A small image captioner, trained from scratch: decoder activation silu.
Rows from block 6 of the image encoder of a small image captioner, named by matrix and row number. Rows with one number belong to one neuron. Each number is 128 + 24 x the weight over its row's rms, rounded and kept within 0 to 255. All counts start at 0. Numbers have three digits each. After the name is the row's rms in percent of the matrix's.
After each neuron's rows are labels from the 100 images, of 14976, where the neuron reaches its highest value: "peak on" is the class under the peak. Only what is clearly more common there than usual is listed. The data: rendered roads seen from a driver's seat, with toy cars, trees and houses. In brackets: how many of the 100, against the usual share in percent.
# fc1: MLP up (encoder.blocks.6.mlp.fc1.weight, 960x160), inputs 138-159
# fc2: MLP down (encoder.blocks.6.mlp.fc2.weight, 160x960, transposed), outputs 138-159

fc1.627 078:144105141116134104105128140111100085102108116105129155125096106132
fc2.627 074:125129142110098072114141133129071133129108160163135116126157140097
peak on: verge (91 vs 16.3)

fc1.271 096:142128118150137104123164104130168125128128138111102137143117087147
fc2.271 100:088152145124162185088101132198116119096156129122130095128139180148
peak on: dog (36 vs 0.2)

fc1.582 085:115104121142116127118178099123147081126145085136138093125112100192
fc2.582 087:127145129137105124135126116118126153145109089126112107133114120112
peak on: pine (28 vs 1.1)

fc1.451 076:125115067120154109065124118118123104134114140140068133100088103088
fc2.451 072:127124166117127109164134133078137103150102088183124121147133181151
peak on: house (53 vs 1.8)

fc1.202 133:120112082133152115196130100106135124098114137124124148111156104124
fc2.202 124:125122171152074102134114177125141134118167142136122131115104126173
peak on: car (27 vs 2.5)

fc1.70 062:092138128121154151157116121090172108113123121146156119131129131134
fc2.70 062:142114105134120115113149117144111135153129127139111171138155121137
peak on: road (79 vs 34.3)

fc1.240 064:153095101084112122170166123133128110125092114134103141128117132113
fc2.240 068:105137097099140094132146155096100128122133154141118139071170120117
peak on: dog (25 vs 0.2)

fc1.493 092:124139099154150108110085137055128133116123133150138128146138152127
fc2.493 087:105116134126097135156105125125091187134156142150133071102101174167
peak on: road (100 vs 34.3)

fc1.270 081:145146125157116151148124143116072107144120101070137117129158123119
fc2.270 088:137137152149177143155154095160110109120145125141169127149140134105
peak on: truck (74 vs 4.5)

fc1.717 117:139120186140149110162159144119123140136105156112150117064112107124
fc2.717 129:142182133093144150141087142101127075153174142152124124156101129125
peak on: pine (100 vs 1.1)

fc1.66 098:150125100152170116111167122115109087112148106138067128102133090101
fc2.66 104:126132145129127114164089163140121137123121113141112140145100105175
peak on: road (100 vs 34.3)

fc1.521 114:137116107105136082093132103124124164098083115162109127110115138164
fc2.521 118:097094121104117137118140145121101064128108113163162100151119099098
peak on: truck (93 vs 4.5)

fc1.15 104:133130167134161134164169153101130123134085126136097092135130163096
fc2.15 100:146141163144136116081095093147109092116080136125138130147158124109
peak on: sky (100 vs 35.8)

fc1.251 105:131135108111124126077068136118110130123109094167108129137093110120
fc2.251 096:076122132142157150086124122148149140105169138105098115135159113138
peak on: verge (74 vs 16.3)

fc1.765 061:127140162138128123117062153102150102152133138088152108144101162132
fc2.765 061:142139143123100142110144126133084150118087169084131127136157119108
peak on: car (85 vs 2.5)

fc1.323 063:153078120129120112117098110174160131112132136106138139147134089169
fc2.323 066:108163169117133094135126168080110126127105142148127136163172139142
peak on: pine (41 vs 1.1)

fc1.599 077:136139120080162117127130132142127124138124131129119085129135139081
fc2.599 078:155131141135095154168164128112142137112126129149122112150149115132
peak on: pine (83 vs 1.1)

fc1.395 093:179082134089118133156134144160160145134113137134156146160115099122
fc2.395 107:116156142145114113126115184119122148107111103157106149133153102130
peak on: pine (82 vs 1.1)

fc1.474 135:125149118146129142146148109116163131150132157139130119104112127161
fc2.474 142:100175129134090108127121162139170153116134106101113127143141153114
peak on: sky (70 vs 35.8)

fc1.394 106:108179148118130114128166117071166115107116083109117147142161116115
fc2.394 093:126136152111060126153121123114121148120119135140072109153101112085
peak on: lamp (52 vs 0.5); house (26 vs 1.8)

fc1.244 115:115080102174155144146166112155159088105115100126165139143139138155
fc2.244 106:155135150107099120129126195134104131117120155140116102104149100115
peak on: dog (29 vs 0.2); house (25 vs 1.8)

fc1.106 129:131093139120177137106103109151148114150084181159128129145154124076
fc2.106 121:139126096119080173134116132094100097130133142159141158139108171085
peak on: sky (99 vs 35.8)

fc1.678 083:107115127173102144103102119081164168120149145148152118157103148122
fc2.678 091:144140124113104128118123146103093115182093067148117156132132131090
peak on: sky (99 vs 35.8)

fc1.333 122:144132112117124186147099149161107126149179143129106171149153113142
fc2.333 128:081111133144146145138145151139087123170145110137104114117123087159
peak on: truck (92 vs 4.5)

fc1.460 065:159151135108149153153143114121150092112124128116169134103159123191
fc2.460 063:100143165124119113140129098148116117130161139139101102115124179074
peak on: pine (48 vs 1.1); dog (25 vs 0.2)

fc1.513 153:096123139139143138156099137108113133123156162139116122131170084155
fc2.513 140:150181178134107130129172114158134123143112119128104120109142128125
peak on: house (86 vs 1.8)

fc1.431 159:152091132147108100150113104118111125121121147139129107111164073125
fc2.431 162:118092109123122106155140112118152090131120143104158166149103150141
peak on: dog (84 vs 0.2)

fc1.573 131:124142108163114094123108176092122203103127157149146119067123128113
fc2.573 118:089099111163133110136086109155077157135130102122111108148131160149
peak on: barrel (56 vs 0.4)

fc1.135 117:181131127111145089124129110109173113107130072130125136190103162125
fc2.135 124:164155164121105088081133114087081148135127127126120148102131104112
peak on: dog (26 vs 0.2)

fc1.554 073:111100097098139152147127153112110135122148164122158081119134114142
fc2.554 082:123140130138106113140132101121094139129115142143126146070164127151
peak on: road (83 vs 34.3)

fc1.549 072:106125108145176108130130145140183108131126110118122130145116123115
fc2.549 077:093148121154148172126148161113129179133127172148108096117107119075
peak on: barrel (39 vs 0.4)

fc1.201 066:111140129107157106139193105106124163120130130138137126075122144128
fc2.201 067:104134110148095096131052139124089092129133111149077117120141129112
peak on: barrel (56 vs 0.4); truck (30 vs 4.5)

fc1.398 077:087162161135135083167144138141153160115171164155123104137125140134
fc2.398 076:117162097134127125139133088126110113126085174102156154117138093121
peak on: car (51 vs 2.5); truck (33 vs 4.5)

fc1.335 067:128140068118116126119113122132130124147120116093119144099087157086
fc2.335 072:102089126113181140095155124095112126127133143143127180156148080108
peak on: pine (60 vs 1.1)

fc1.522 130:159147142132146102141117109128152145120114116120125126127184077137
fc2.522 115:146141131094141131150173151146099140111146132096135137149098118121
peak on: barrel (26 vs 0.4); house (26 vs 1.8)

fc1.326 105:105125149116139156116089125114087126099088140123127143118139147142
fc2.326 107:112138116107112115096102132116113134117151130146107114148099162117
peak on: road (99 vs 34.3)

fc1.527 044:123113126136157152113144150115156099136145125127130111115075120119
fc2.527 049:119167110131122144127130093125137126106132112114108113125122153090
peak on: pine (49 vs 1.1); tree (41 vs 1.3)

fc1.298 094:128165139125125120147090135144118124143156103119120160106135182146
fc2.298 097:143139146101145141150151079090117164146121148116205128079123136126
peak on: car (72 vs 2.5); truck (28 vs 4.5)

fc1.434 109:110102126128112092186113085150134132139100103110132163123115153137
fc2.434 114:066140205106137084154117158128103123146167125151131107153111116138
peak on: truck (90 vs 4.5)

fc1.192 064:107131144103149188105115153139120120074149114134135153133080153106
fc2.192 058:162102110115143084153101118146119083144095145133121129121119144130
peak on: verge (54 vs 16.3); marking (28 vs 1.3)

fc1.225 071:115121083126178127123141146117197100128121130121104127147099112113
fc2.225 076:080149105162161166146140163122124171149117146136099101120130138086
peak on: barrel (38 vs 0.4)

fc1.18 151:113151082155114147127069100120113132172134133133133080145122081170
fc2.18 157:126134127159091136153179123134123122117088093138140157132103147164
peak on: truck (71 vs 4.5); car (27 vs 2.5)

fc1.219 054:159154104130121128160135101130136112137115097089121112141114138128
fc2.219 047:089137127108106081113148163122120123102145130128095120065139096089
peak on: dog (28 vs 0.2)

fc1.51 087:115104115181114144142111101098126095090148125121110092091120161096
fc2.51 090:094181120174151155118079188128145110150135144136114115141103163073
peak on: road (100 vs 34.3)

fc1.164 073:111103133095098145148102102135112164093132133167115179129155123145
fc2.164 066:159108108116136111099106114158106170104174135118119131099132207126
peak on: road (80 vs 34.3)

fc1.255 123:106147120132120182153137105141085116126157136093127161100168136133
fc2.255 115:077130156129129145113116120113136103119151134120167144120101122134
peak on: truck (94 vs 4.5)

fc1.654 097:102082142109111141137175120098127102137103147105142134180133131153
fc2.654 095:128122129105115151168135109115155113093140127118142146109134082126
peak on: marking (46 vs 1.3); car (27 vs 2.5)

fc1.456 090:111108147150129125117125142165168109116135148117133141164137137141
fc2.456 084:116090141117125135107159179132139073167109128158160142074149163126
peak on: sky (83 vs 35.8)

fc1.147 141:148146169117094151141114141155114107142153132122132153106129132137
fc2.147 147:113101176101106144164114102135153127104181155124114146137098113111
peak on: pine (98 vs 1.1)

fc1.42 045:135148102119133144164129132145160171155178142122116147086124126090
fc2.42 042:117110171165106157122098147156114121096124104124111122153145123108
peak on: pine (97 vs 1.1)

fc1.263 120:132173093128141103150143151087122166105101157125122088101130109146
fc2.263 116:113125176086132116105141092137109086099139143169089126127156105112
peak on: barrel (33 vs 0.4)

fc1.516 076:143118107123133112101138152140131105112089152166129120100134151113
fc2.516 077:134127141102165142149137103146094084156105107157110143163127097133
peak on: car (52 vs 2.5); truck (40 vs 4.5)

fc1.459 082:170143144152138112143121180098129108118153155105143126128139103131
fc2.459 079:121120153092119116134121120115118144119117137155120148138131163122
peak on: lamp (49 vs 0.5); verge (39 vs 16.3)

fc1.217 101:155090139088126111137136130102123137110107119126116138144122121134
fc2.217 111:134108148090145114143108135100165128115114102164095143147141118120
peak on: road (83 vs 34.3)

fc1.748 034:142119102139155115162123065185186157166071149113125138123092143106
fc2.748 033:117098158135142140133134156082104163118140120151139148138149150149
peak on: tree (91 vs 1.3)

fc1.610 102:107135155117176130119132115100122162091101119100124129168084133143
fc2.610 107:145114112092092125106138137133118125161122107171111142099165078076
peak on: barrel (43 vs 0.4)

fc1.586 098:081157092091085131092159160108124191114095117134109117097126072132
fc2.586 119:121120174173105133130138135141137124169166120120118120096051162131
peak on: house (60 vs 1.8)

fc1.197 096:115101129146145141111104136138155138198133100129125122123073086171
fc2.197 091:128154130111127120129171137123090063105151136137103091094095119087
peak on: pine (94 vs 1.1)

fc1.324 113:084093145107121130119137128099140086137139117099131112131163118165
fc2.324 106:136076108061156125139105117151116151108139138111126148107129120144
peak on: dog (26 vs 0.2)

fc1.751 091:177109133144103140145130129131163124115085101117136092123135146178
fc2.751 096:101142151178116117130105107163139126090175105097126157127164114123
peak on: road (100 vs 34.3)

fc1.461 058:152111124115118164096118117140100180085149129085128130133098164098
fc2.461 060:100130190139075100147126161150112129110100142155125107105133104104
peak on: pine (55 vs 1.1); lamp (27 vs 0.5)

fc1.752 050:144110169119144160148122132139094141118171095136077133131109134172
fc2.752 048:121111125164144093095133120130113118084125129117154152165130128116
peak on: car (86 vs 2.5)

fc1.312 121:161111128085133100091122089086136120120106156152160127155143128153
fc2.312 126:111103108145087135129122050138176127116137120123142174125112151144
peak on: sky (70 vs 35.8)

fc1.390 128:134106150123168123152125132093165142131141153093135147090134148137
fc2.390 128:122186132108142099148105170141098154121113116104108149142169124100
peak on: pine (77 vs 1.1)

fc1.528 087:101155115120134137168122139137135152127135110134148128093159116118
fc2.528 085:115122178115141068129124124130129097140178155087163156121103113146
peak on: truck (100 vs 4.5)

fc1.284 122:123127127084134101164142159152114157128121109153143129112136140149
fc2.284 113:170132102105130122116141139178126139178161122108103119106132090137
peak on: barrel (95 vs 0.4)

fc1.651 066:128096140160130089147125143092149169074119116146118163109122149127
fc2.651 071:107173160122084175100100105096144136094139115119126146111129127136
peak on: lamp (28 vs 0.5)

fc1.153 127:093127122174106116140094111070128069105162122110147113124122109112
fc2.153 127:102133106179173143107115164104162089185148145106105123141103169125
peak on: road (98 vs 34.3)

fc1.294 067:162139096156149094164112142110142147116102149100132150131124138130
fc2.294 068:096134125166130083086109100120089131121133149107100149162104080084
peak on: car (77 vs 2.5)

fc1.606 105:118135129104106136147079086133102125151127104123123122153143148141
fc2.606 111:093146150145124133158150116146091164115118140116128158101113134151
peak on: truck (76 vs 4.5)

fc1.181 107:133093167100073144116134080124120138097139110134129113096180134115
fc2.181 106:143137173135135161113135118150132148120142109094083111112075127130
peak on: house (49 vs 1.8); truck (45 vs 4.5)

fc1.598 067:132110079107091120118117093108170126147096129132167113143149103110
fc2.598 072:155104091156156107121085163099122144180111135096100186128138087116
peak on: car (44 vs 2.5)

fc1.519 102:161125140102159091136145173100144146144127127153155161122141113155
fc2.519 102:109135154112109177106093162139110085109163081133113119115143126107
peak on: barrel (32 vs 0.4); truck (29 vs 4.5)

fc1.630 120:114098140131107117116156126132118121096134163116107134121109095150
fc2.630 122:143115107111103183180153129125135107091188152124141147133081112124
peak on: pine (93 vs 1.1)

fc1.618 101:135106168100144114145093113118114166148109148130101147185147168139
fc2.618 104:127152097133117152140128122068164168155127127130112100171100108135
peak on: verge (100 vs 16.3)

fc1.99 072:129142137148171104107130120122164162139137143148109139160124157113
fc2.99 061:099175107075098120127117120136109140129122124134148092114148126084
peak on: barrel (55 vs 0.4); truck (30 vs 4.5)

fc1.93 120:105161140150147116132128100114143136101118143090115168110111109124
fc2.93 128:060149081161171145138148101114127129129147115127161087138132170084
peak on: verge (87 vs 16.3)

fc1.375 085:125141147113158146090126144111138123115137131173127128122133156148
fc2.375 085:094153131165102138185120118100129121125122130148106128128175137110
peak on: pine (39 vs 1.1); truck (26 vs 4.5)

fc1.530 090:142165158097106160147154119122105164140128150112128154169135172114
fc2.530 088:121139115125101158111186146106141093142102128128098148123136164125
peak on: lamp (69 vs 0.5)

fc1.144 069:117116164113180080107153114177117138130130099164151126124121138121
fc2.144 079:104145144124104081143146170161165132074137119129153106110118113105
peak on: road (90 vs 34.3)

fc1.213 094:163178140131138156086139129117107139088103121142119129155112115117
fc2.213 092:120164133136122110122080118118118096119138120129142149097125135104
peak on: verge (54 vs 16.3)

fc1.69 104:136153126119135208170088172095094133144088100154153163136124137149
fc2.69 110:121098100125108115110121100108119134099116128144132126164153167136
peak on: road (94 vs 34.3)

fc1.641 145:115078116088125103172128104114130154105098141161125153096124102112
fc2.641 129:135143120131140115130059153105144125117166136128143118128103138108
peak on: truck (45 vs 4.5)

fc1.143 116:128163157127143164127088185097110146145139122097125141140153159105
fc2.143 115:136113102140155090112120111135150111077154129149131129144148089146
peak on: truck (56 vs 4.5)

fc1.327 058:148185091129084157141147165132141116132132109115118150077198118140
fc2.327 058:133123173111127096118152148167103071131145136144136129165152083142
peak on: house (40 vs 1.8)

fc1.79 105:140170084144132105151087117054123074137129110126135125128164139124
fc2.79 094:101120141136149129136091153097108123136154180136139110140124153155
peak on: road (94 vs 34.3)

fc1.275 099:177116166128135144126104123113118152113097177129136145128156122140
fc2.275 102:091155122134095139140139142084145156128159097109137113137137104108
peak on: truck (87 vs 4.5)

fc1.689 081:132092119104139122158128119159142125141132100125118135143138127138
fc2.689 091:113140152136132124113119204119106133118112085146108150123156114122
peak on: pine (87 vs 1.1)

fc1.261 070:145120088154148139114161146147181093145099114095137128119110141163
fc2.261 074:152136112131107150147099128114079158123118110139123121109138150111
peak on: tree (25 vs 1.3)

fc1.393 087:121125141100128123130099142093159097137102068138148149113137124132
fc2.393 084:141158115140141114135153169086119105138113138100081126094131131079
peak on: marking (28 vs 1.3)

fc1.558 124:170138112104140091139127087095141102095123102122144150157088160121
fc2.558 133:167150177126098093066140127083085145131136113136112140115138103126
peak on: dog (43 vs 0.2)

fc1.273 111:096099118119103136140153098146115121140124134152117121085101150066
fc2.273 104:164124112117129135109089162083134087163137113107141137109118138159
peak on: truck (45 vs 4.5)

fc1.700 124:130150163124100199141109159122101142153092149137115165128157173118
fc2.700 117:135137130147106108071121139087134124093117129156101141174120108126
peak on: road (95 vs 34.3)

fc1.173 086:121088109139134098126118147099137124071140145113118119080104107102
fc2.173 087:125202152124160140122075142123105114127138132137114096117125175096
peak on: road (80 vs 34.3)

fc1.287 113:148116126105147121104132119134110137138143094110108144090134143079
fc2.287 120:160114150129144097082166133132096132107117114094133110095171148139
peak on: road (86 vs 34.3)

fc1.452 071:173116106117152118141150095135150106146094116176107143155103124189
fc2.452 064:120141138164127157110126121123134138159113120149143157124132119121
peak on: sky (78 vs 35.8)

fc1.104 084:110111108130116140137129147099193157126094130097122114112185139163
fc2.104 100:152114143102148107112167166134131155139148110063131161076114158134
peak on: sky (94 vs 35.8)

fc1.175 059:125122117108126177137129148115138113146140114125170116120159144129
fc2.175 063:134128115052142145117139131141123077134106112157096118144084104127
peak on: pine (67 vs 1.1); barrel (29 vs 0.4)

fc1.38 093:089097100092141112138098148122111125101131143151094118132210129130
fc2.38 096:110171139103133128119148113122101144129138105172189161153161135149
peak on: road (82 vs 34.3)

fc1.156 094:151090119090066127077164084128155154132097094125107130113140117112
fc2.156 095:134110164081192126168126130127133100092116088164092188150117148121
peak on: marking (94 vs 1.3)

fc1.632 101:125077114113123140154142135111090112093064136134117143145119118147
fc2.632 100:140166148133108122105097106129137131107121055129086169134196155103
peak on: marking (51 vs 1.3)

fc1.107 095:131111150083137121126119184156102166126128133125111146121135152145
fc2.107 091:140134111083137083099107100128122120112139127164101129120135135103
peak on: barrel (99 vs 0.4)

fc1.170 054:157119094135178149104130136109145138111106107102189152149132136116
fc2.170 059:083092171120135061123107139145125111102117135162095099120138116116
peak on: dog (25 vs 0.2)

fc1.373 091:148092167117154171152120123084127108087120164160108140143138147120
fc2.373 091:139102142146103127113147129157131138074137181086124117098127155113
peak on: road (100 vs 34.3)

fc1.77 078:111131148112149164164123119172153177122097080119130125141152105137
fc2.77 068:116153160160142128118174160167106115133157140130109130137092133127
peak on: barrel (60 vs 0.4)

fc1.713 067:143120142084119146161129096125153138107148095158154123138114112131
fc2.713 060:124140204099130127129104150148121176123111144106111101147106108077
peak on: pine (100 vs 1.1)

fc1.601 137:155080114128121109128170125121164127123080066116150115135136108109
fc2.601 144:151122154069134122144100128128141121133128089142120170122104124112
peak on: marking (66 vs 1.3)

fc1.307 083:144079097114132112093155159117143127103116095136097131101152148091
fc2.307 083:145140151147097148088118085139086139097128149112159108119093093117
peak on: road (93 vs 34.3)

fc1.239 103:148146106125123142135102165101142078107130147113118130127115130104
fc2.239 109:128127114101153108123099157106128113149095099165158142110172126114
peak on: road (72 vs 34.3)

fc1.408 085:103139133110072151135162132136063107161173148122134151120135151151
fc2.408 088:105134179103149130116103155124163117105168128144130138071132118129
peak on: truck (87 vs 4.5)

fc1.492 062:148129124106201165126116109163085107122168111123134091171111139097
fc2.492 064:109085131071122155126123136142111104095135085122151131092159131109
peak on: barrel (32 vs 0.4)

fc1.716 092:130173136147159101146136110127126090125151118172101135108134135109
fc2.716 086:148092132126115151157146106168096156127166108091158130142138104151
peak on: pine (100 vs 1.1)

fc1.132 098:151106106094084116124139110125138132098147097170096153138136103121
fc2.132 098:101091162092164127101066132144142140105106135128101159074102135129
peak on: marking (55 vs 1.3)

fc1.250 094:128125148173096154122110139124167105099117116117177128131170123107
fc2.250 086:119105116091145100106102108136070140168119126123102143119127099161
peak on: dog (76 vs 0.2)

fc1.59 113:133143118161168120130115090135121129111126129124105111070150096094
fc2.59 116:117097120159125123155188123135140176142086084119109148139133127153
peak on: house (70 vs 1.8)

fc1.465 124:154156152137138109101083152137141124136148120089142175123144156161
fc2.465 131:111108122116113049127166142127123137135102114134140093155097124132
peak on: verge (78 vs 16.3)

fc1.72 080:164127120127129099122119138106120118097125155136117126118174101122
fc2.72 070:104115139123134144119136108122076124138151160121136170146170145109
peak on: road (76 vs 34.3)

fc1.88 070:123173107161124098156142123164124113166105116105168117113100172151
fc2.88 085:104144135116129105156093059088117123102132177150144151141083101118
peak on: truck (87 vs 4.5)

fc1.464 082:125112125167149148142140099093115100117078124162137108114136137089
fc2.464 078:142148119138119161106148120153087101128118140146126157166117159117
peak on: sky (100 vs 35.8)